config.yaml
arch: "dit"
model: "class-conditioned spectrogram diffusion model"
dataset: "chords played on synthesised instruments"
train_examples: 52083
n_mels: 64
hop_length: 160
input: "log_mel"
spec_augment: false
win_length: 400
conditioning: "class"
objective: "edm"
cond_dim: 256
targets: ["quality"]
num_classes: 12
cond_dropout: 0.2
norm: "layernorm"
hidden_act: "gelu"
mlp_ratio: 3
head_dim: 32
fused_qkv: false
qk_norm: false
inner_norm: false
kv_group_size: 2
patch_size: [32, 4]
layers: 6
width: 192
positions: "sincos"
optimizer: "soap"
beta2: 0.99
learning_rate: 0.0039
beta1: 0.9
shampoo_beta: 0.99
eps: 1e-08
precondition_frequency: 20
max_precond_dim: 1536
one_sided: false
adamw_lr_other_params: 0.0024
max_steps: 22200
batch_size: 128
epochs: 54.6
lr_schedule: "cosine"
final_lr_fraction: 0.05
warmup_steps: 440
weight_decay: 0.07
adamw_weight_decay_other_params: 0.05
Rows from block 3 of a small class-conditioned spectrogram diffusion model, named by matrix and row number. Rows with one number belong to one neuron. Each number is 128 + 24 x the weight over its row's rms, rounded and kept within 0 to 255. All counts start at 0. Numbers have three digits each.
Before each neuron's rows are labels from the 100 clips, of 14976 (inputs lightly noised), where the neuron reaches its highest value: "top examples" is what is common among them. Only what is clearly more common there than usual is listed. The data: chords played on synthesised instruments.
# fc1: MLP up (model.blocks.3.mlp.fc1.weight, 576x192), inputs 0-95
# fc2: MLP down (model.blocks.3.mlp.fc2.weight, 192x576, transposed), outputs 0-95

top examples: thin (high-pass)
fc1.73:124164120129156133163128108122145126141106143140141150089106106154108144149121135126120135135133137146131133116126129098153145103110141125148125147140126098123142255122141126163115163134095128103072136137126095153103082155120137153094128124139104104131132119109143122110135112127096150112
fc2.73:103123255121116089134142131117141149123144124115125136111091097144133131137114126118122132107104133130122141122135137110123134126117132114138139122122118116145091217145145122116139129119154122190148096142129135108134117121118112148115114117124122164127111130113164114132139132103118138122

top examples: thin (high-pass); organ-like
fc1.49:175095115157116118099203118109102106115134123148104128127141102096110121160156148150128147136111084105163141105113092108142181141128111117130157118133156115130151156159108123132118098106144084137115155141141149122152106066131143139075101180120144079109163128124127152141134055155164117143
fc2.49:122090137110113116175132167118109215155116114105101121151117108149106098128137109109138113131132143121141146133118153174140102141111157117157119102142145135131139190142181112151129105126102105121147089121114154116118140120129122163118085111118106143104107100148115123108129176100119113153

top examples: thin (high-pass)
fc1.189:124117128140128120111125091087158128123087119129128144133102134160125117120133129141180128127149134134130130141079147142131168155131143099142189122099135159152175156162150061100107126165141143139111138127098146145120088148137138100108098139150116108146114145110156195154148141152138073187
fc2.189:120120128132110109143115107071143144172109123109129127118174146118121124155149150116069123062157148138133113138151102149131165113080131118144135155168111146082157182187136169091149130094165127142176104120096137100142069150137151133099111125166113077131130112140147099148112107131098097119

top examples: thin (high-pass)
fc1.65:177107126132103157113131136139135121090135114128122118124157114151160120158121131114099130112128150141106171134132143135123121129126121111134143117098115144113163113110144153134127129111136140114146106140143131127165116116134195144140178144130088132119125124170109137138166157113192136162
fc2.65:095088165112116121156103125125134114160130104126100154113119084090158134139147086124125121142126109144145122136112111127140106141127182120126135137138131117130147125110124103136122137131146113132145155123130107164169131134132094177162150150128111127125122135150084139124141108115092140137

top examples: thin (high-pass)
fc1.286:125117142137124150108144147130081115144088161153141149105123124119128109166134124126103163142106112106156065135154139137112113124160105130124137092113196115064121155160140113125076118168098110136088148125082132163158137127148107149111136112072135140102098095092119079188148123103166121069
fc2.286:138076140123115139166148127129163132124118143110103143149130156132145126107103112145128111072154137129118134159140154104142131106127119097126092136112110137187107216169117151090159131138185132168098118143113133111142139128138117110105144108089102092112156132150193142148135111172148155136

top examples: thin (high-pass); minor 7th
fc1.288:130139133149069124095149126122134167179125130116128120127115079133152119098114134120132112128113125101137148109152127139135123110102130136152100117119145125123152157118155131159108136145104161142115122167084145144119124135127164074121160129140102134156124140153127150120139152107090125134
fc2.288:099144167139061090120121152120114108151119149138135131147144076118134140108137107126136132145090148126080119135113126126159135154098105136120121119138132121130150157105108119142145110129151136121133088134119152142100103090149142167138154107113128127141134088132137136121102144122166151111

top examples: quiet level
fc1.76:110148127092132138167138107111132106113128095092149111085107178126084103116100121129118122132134154120146135104153110131161111093127137103135156160114122194113133123117088111184138106118083129118103127079117138129101090134161126142078086119140127133121132089101160096123143119124119147156
fc2.76:117170129111151135088200103134145143153152133165163143176117160098062156126109125126142140133123158104135148150152175129147139150145139073113117141130107154139139149117148131126125102136200135147124127119121115103138157117104117104133107161154155171116144140127123120120103120149133127094

top examples: thin (high-pass); harpsichord-like; instrument: string section-like
fc1.195:116134128130143071158086118102090090163064126124106131088132109162122111071123120137151130131116121131111126121125118120113122116105157097137107094121139123162083118118107107113132119124151124095110130130117089152112130133160147083166128116142121107166133118131102126134139094140151136129
fc2.195:122144108100095096152069139132127154115111134107144153127095145105142130145127142134115118131109113101134111118131138121108135142131135140137082139114140146146128143100108136108145154139137124132115176123133089163126113115167099109134136144120085127092139116114144109113148118145106171127

top examples: muffled (low-pass)
fc1.45:158113123147127148106160119136147115158127112107096116114135086155122131150148135151137115167201174114134082119124125135130107121077076136141122110139129153096111092146135140140131144114112121141090189085095164126149126200119154176126175152096133069153127112095146108101119125123132166120
fc2.45:113094114120112147156183135124116159117142131137131137142134090109124110130117131164124157097143128148124132121139122102119087132147170121116121122107117136136115073132136126125118156143139122108145058154106155131146114110137107141113159075118136160155121112098176152123103068113157154113

top examples: muffled (low-pass); clarinet-like
fc1.63:137136112096100125127167126139158124155174144146138158149164117133147107120145140144140158154192162165158109147137156121151139123116155105150137168149147174126149109154137101113139138107116157137086126135132134095120096110137123136124115097114138123149110138097166120137100091165081112115
fc2.63:097201070127111123117191140072132129089089068140105157160174112168102145120135112103109105111115141118151133108113121144140117127138098120101150125109152099123146135169099130175114140128169118109132126183141137132111123151143127162144114111147161118139148113107129157114133135120144100162

top examples: muffled (low-pass)
fc1.338:176114128100091182129148134139132116161129149142168124156150160105105120110110123116106128135151160117149079101117153110123129110133141135147071132153125131084118122125125112136120148135128148109141081099143135131150107121152148155141144122138141163136172133149186108125118103119082153138
fc2.338:084105117123112150159167124137146125133103104133107116138122167184091132151129111153122138124154143103135120118107121123112102167143082143131118146123116133138122100138138148114113129130134131164134201146108122134135135102137143135103106091130112126157121087100159142134099108143202151136

top examples: thin (high-pass); harpsichord-like
fc1.378:114107111122163155103108112132097145138149136111194100128116116123134141119096101143136107131148146141103138120127116122105143163126152122146119110138140108103135155123110162141135137127132116107160102125145148126173118111145129105144098129132127138150119146119141128120134162108137130130
fc2.378:123165131149176157122164110126138118156163134110106136130143156109111114090121126142139144104155137145098143118108149139140135111153100130111141148125126115127142151107150145144143085131155158170148152179141149130095118092136151099114099125138132144139113132133142152115124078144138152114

top examples: electric piano-like
fc1.394:123102161159075119161118124126121137131137123135126125125144128123123124134132098141135116139158155125136088130120109135149151184123156171139152086133104139133124128130084129126136142087118134096136135026099153120112130114112101184097073167140095167129047138158129164133154111123167128153
fc2.394:056093055142062111108123136108145144164137113131173132133156176128136142123164148113125140122092136127131136130113127129149143125129053143123151099121132167122160120122173149137106153138158118121116155184124112141113134182130126081128117124113105134125140116135140110145131144143161144135

top examples: muffled (low-pass)
fc1.362:125127125133139132151132157166165136112120165075125126119127119132134100136155111123137089108104114089178125156171083094125118125118111106124150142104146111170213137099124111104124158153113089131147148085188117109149141123135092157132125139117160094143128132151113170117150109105108153110
fc2.362:112118136142116124138120175095075119141134174072109126138117143132122095149150095126101150158105132153092160156168117095127136124134116099127133150086119162182078109167124110159135100158128174128098120086085127089149115130132106165133129124135135134119094136146123169130135150099175109117

top examples: thin (high-pass)
fc1.255:116146134090121144131106080168113149136221104083134137128126128115115166141121134088123100115132176136138124090099105105196132128140135133139150107116173155115098133060133124088166129138117181130104149167124116171132111113136142133122175154107105138152153125101127138133141135126104131105
fc2.255:089148125111127145107125100128151107107121140100102121147123184124125144112113127109131128151152123107139123147116108134096106114181145145120194145123119130117102127171071102163144104130113139188110092129123137122102124151119100119125136117092142134114138133137132119114101105137124170147

top examples: horn-like
fc1.122:148141142164130175152158151116117168135122144107148138125164129106096124107137144143117141116151143134096154120166109126162110089175131153139143102129144085122116092139156170117123135097157114127140107143110128131139110146121138115113143116140116166138100137138089112134158104110110135118
fc2.122:097138173121136104128138164132147169101129115089131120115097127132091132108116140117136152142092100125118131115134132099113127156134100150112088160161129142134145000143108114129123113127167136121121103142141122129120120123137086130128156145141127112115125141103134123128148132117128155116

top examples: the note A#; organ-like
fc1.573:120103137118130143139120110123132084152110131053107124094125145124149150155096112142112095120131144110139102136147153117135136175122153153135115148117115133147109132108124165143131147108144153130125132140142164136169126187127128114146076143088132142156113144185126092145108068125138090157
fc2.573:153110087127080127143138146125127121111115138133113151127113206140135120106123122136108121156114141100167125102120123100129078172107100152148138136114122100104085114135120147127134126105144135122104125125136140119138125105148132103107121132122128146132136133140116133128125161124116126103

top examples: muffled (low-pass)
fc1.293:125100123124123070140119119120096108174148102146168131153115201135093098113131136140113172149153162114142125134119154138144102123153109123117144100132141112150137079118091130142120153125143140121110130120146137104171133153103171097154134134114122137139136098135151099138136136126182095106
fc2.293:189111166153124080095073121122131109162130177126146145147148147145117152125143108139115110081153164100125126158097139141171129134087096171116118087159120115153117105133139143149131152159122124111128119112130142140118145117085110141133131167141140139152102115098129149117113108142107094162

top examples: muffled (low-pass)
fc1.155:127146131115088157137144130116123154128123147135155132128122115148105132114136117138152139150164121136140141133133128128119133126134130114170170128128142133106126137143113122121129122118104107101156100136142155128134125157163132116143085122136105151109125124108157125130146138131122137120
fc2.155:121129110130161129124142105136126149102127122121130112118133144131139111129120118118121153116124125143116141110127114130137141131117112132115143127119129143121139174130101123144126128123110122126123133115116126137129122126129136127129120139149125118134119128111129122125128142125128112128

top examples: clipping; text has "clipped"
fc1.522:144132145105145097154193158087090111109137121134084145120117081120119121137120115114138164099093140107161148145160151117150112062167145109122114158150148115101140120108154116133140113123128101123147068128145101131150162132127137139148126150123127200139123130111149107121110112145107129094
fc2.522:121148048138153168151126170157145127103108110147113142154126104080115099117115126139145109134065151157097145116166137120140118115137111098116095166122116142132161075109132139092127113113131141144115175138125112084139142138135095138108143165118127129131155131148134096107138116115164149133

top examples: arpeggio
fc1.457:165135132127134069185175099134114109129123109125138131151151093104109135131109107144118119114114137095096140108102117116088133114147140081126120122117142087119150127130197100125109126145120123101123123132132133095095093154127139092129101132117102123110108125107117121119116082115151121126
fc2.457:131110161117094067141171126140115114132112121117126125092127079144136116138132134129116130077130174115155143111142147131123145106128086142129141113124126140096159151129033098141135141127152141162115121158140133127110120128135090166126119129132140155138110101130168150124125140117146173157

top examples: arpeggio
fc1.102:106163107163103114150155132116141137145132143123075133146123110182148094152131171133122167109157118138154126148125142138144090180106105219118116086104141108144106109107136125146100120119125085102124102102149099118159124145101102159101138153077143137132111101111104131096130132118149142110
fc2.102:174107150126079146116156098125111190103111105126109118110113138153133124133143146112152126143174141103145155123095111119104140112113153202117147114152145147121100097135159129140102135127127140170133144051140094131128125148116118121185133120122087154124127117131144157151127137154118127144

top examples: arpeggio; playing: arpeggio down
fc1.447:086125116138111150110157140119157083147124108146145143101121135116167115172140083121114120118144118105120127138144153142101092088126127134097145123116122144147106183156131110128106141105082122152146104138106145117191135111096115148101123128138117111118144117144109139124153113114179069150
fc2.447:150171184126137095124149116130141188148155127136120131139132126121162128144133120124144114123150121138144133106124123121118140146135083130100140103123131127137112159131152116150115113126136111123144145103105135119177126139119137140128120153141134123107140123128134129138117116137070116096

top examples: muffled (low-pass); mains hum
fc1.227:128145124151139120148126138124082151147178059133073120151099113103135130170117115117134101109112124125166165117134120066153164104144164144121129114162112101087108112127135120102092139139128156131179183149118146149126138130099175104091164169115109141168160150127105132140129111129148138112
fc2.227:120128152115117129146125134125119134105139183131148126123110110164115163129128143128134112195081121135151123131139141196147162138146119163116107142090121134146108059123122154114136097119127160151130074090134139093132133129147125127104175107130083119140115109154096150138160159142132141142

top examples: arpeggio; major 7th
fc1.244:134111103103115158131146112134094130111134102125122105136135119156098134109135116143124123109090146135106174118100148129122108144118103192093163114128135091107122116145127121123133112127094141097138138119162146140180121164130118128126128123095196113105110119147147123130150178160170109144
fc2.244:130117176113103155146123140109105156129137130145106115132145157133088131105143141128164137139106110126114117126146110118111161114135141179133095142135113135140117116129151108133141150126162109201122124145131146115154141124140116136107125151153153096128129119136152120123089100148079097134

top examples: muffled (low-pass)
fc1.464:130151127148098166143108121143131154119121126123144112155103045149074125114128104145119090115096160107124119115103101152110109137127136126130085083123125109122157106105109123139113159116121101074141177114156154119147109160119122139108143115136090122106146138150143117106135176129159130138
fc2.464:168129149144084138097136140119118110160122132125140130124138062093072134127137167135109137130125112109109124147128118120101118123136134146109124133107124153139089132115159105166140145123132115182127103142125129111102111127138135115150158111129148119124128102121148133110125080109133137164

top examples: clipping; text has "clipped"
fc1.91:123136117152093160033187119124112130148126126170138104127122128163128130061115147127148127065109156121139135132153157141125137185131129097116132100129114145148142127139174117111136125124193127130135136125126105104197119113158096111062124114096144088128153156118098113115137133141177134134
fc2.91:123120078162116137041199098134158128137139114136130132155146117134127160072142149136149116144104153178123120159125155128130116076127115125134107131132120130117146093092115110135146141143064136104110125102133121131174108076165131112173121128125119065134145143106111094137166135105127123151

top examples: thin (high-pass)
fc1.193:072074110141089135105137155127089148143125150186123122154101182132138116146142118087146144114148099137126201109162113130114147102181125144119154108127162143123153117143119117127140160126115072112141130110104127119135153097143136143142125114171137135114179140089101127128146134148156125122
fc2.193:164106120109077164147156136139140162153135127108101153111134170097138118145111140126157137142106126138102145112140144122099119159157155168132126167148127097097151098131129101127131142131138121129137117112113110131162130095141142130111104102136117131144133119112122104123121169115158124130

top examples: muffled (low-pass)
fc1.440:138117140153120097117118151118095144172136151136116174182126093095121154129129127100122133122118127125139116090123122139161138148147159138158084107126134088114135129137122111123145121114122092121131114127110089139088127131095114092099146091124126166145134156122138146098153119150077174125
fc2.440:138150093128118119092124139133160101153115147124102150129103125119094132131123138086150112144056123138097118139137159098156167104145114160134106145143122131116116151138114130111117124133184123134102131119131125140153103130132100109122116135161139169104093146155117132151138147127164156102

top examples: thin (high-pass); minor
fc1.446:127114131125127137161119148141167128111117131133104117096139123086155138189141127146092120167161111115102121135137136119133117106114124126116141152105139130141078134117105136172152133107047164135095129143119122139101147152094113131195131128152080139122087127142152128121145158102107104115
fc2.446:107144130122180153157047117146119100105104132099140106106131129087113151190125131145071130105141126130130141133140060136100142138162136108129132152092144103137117101139150142136112108109195138122109129120155147134068111153078121149110154136129139109124115112134129126137112068092137128094

top examples: thin (high-pass)
fc1.197:105100087101111234145142148117108138109129127121103054136117103127136108103142139087120144132107128122139106111133114109109139147106151161131133126142144107103123129127155114131113130128145119107140156099105116130135118051120123101141177103121118103116110120119149149143133125140081118102
fc2.197:139101174130115233154151124127130138110121116117107109115110127141161116129131130141129132110128123117113134118131119144116101081116104133126139097095122130096114129123092116117124119133130149128125105134088099117114123140124139116142136141127111111117143107114154131113136113156150139131

top examples: quiet level
fc1.3:150115135105116158151117152115111146122142138106103155099091125117135113191142136140148152136112111130134154132127103123153145222103112095102160100111123149063112093117162103152145163099126110094101130141130150142163136068118145155125123091146166097120145146151159109115133096144097125117
fc2.3:113093162133118144132170108124106127138113129134128144125125133156142149152116138127141108103147143121156124127110135114137102000121138073140159118129116135147107079129149109133133126115120117177153154117117131120126124152115156143108118150110112091174136140131129143130112129127174104121

top examples: muffled (low-pass)
fc1.476:122127144125132104138119132131112110124130150120122123189167118129112136136138138110150161107117128145163120145113145135134084138145145140132072109145114152127129133141147134155119129150125136125148092126175149123130126133107109137107137139117144144131136129142147129144101104120129137133
fc2.476:100109136137132161130129115126123113121143133103124137135123142110128138132115134139125127115145128122145128123122125133124116160120129123133128123114138125128159147142176123128120117130138134128145141137122118130128128135135134131127120130113136143130116125130121134114126111121116124125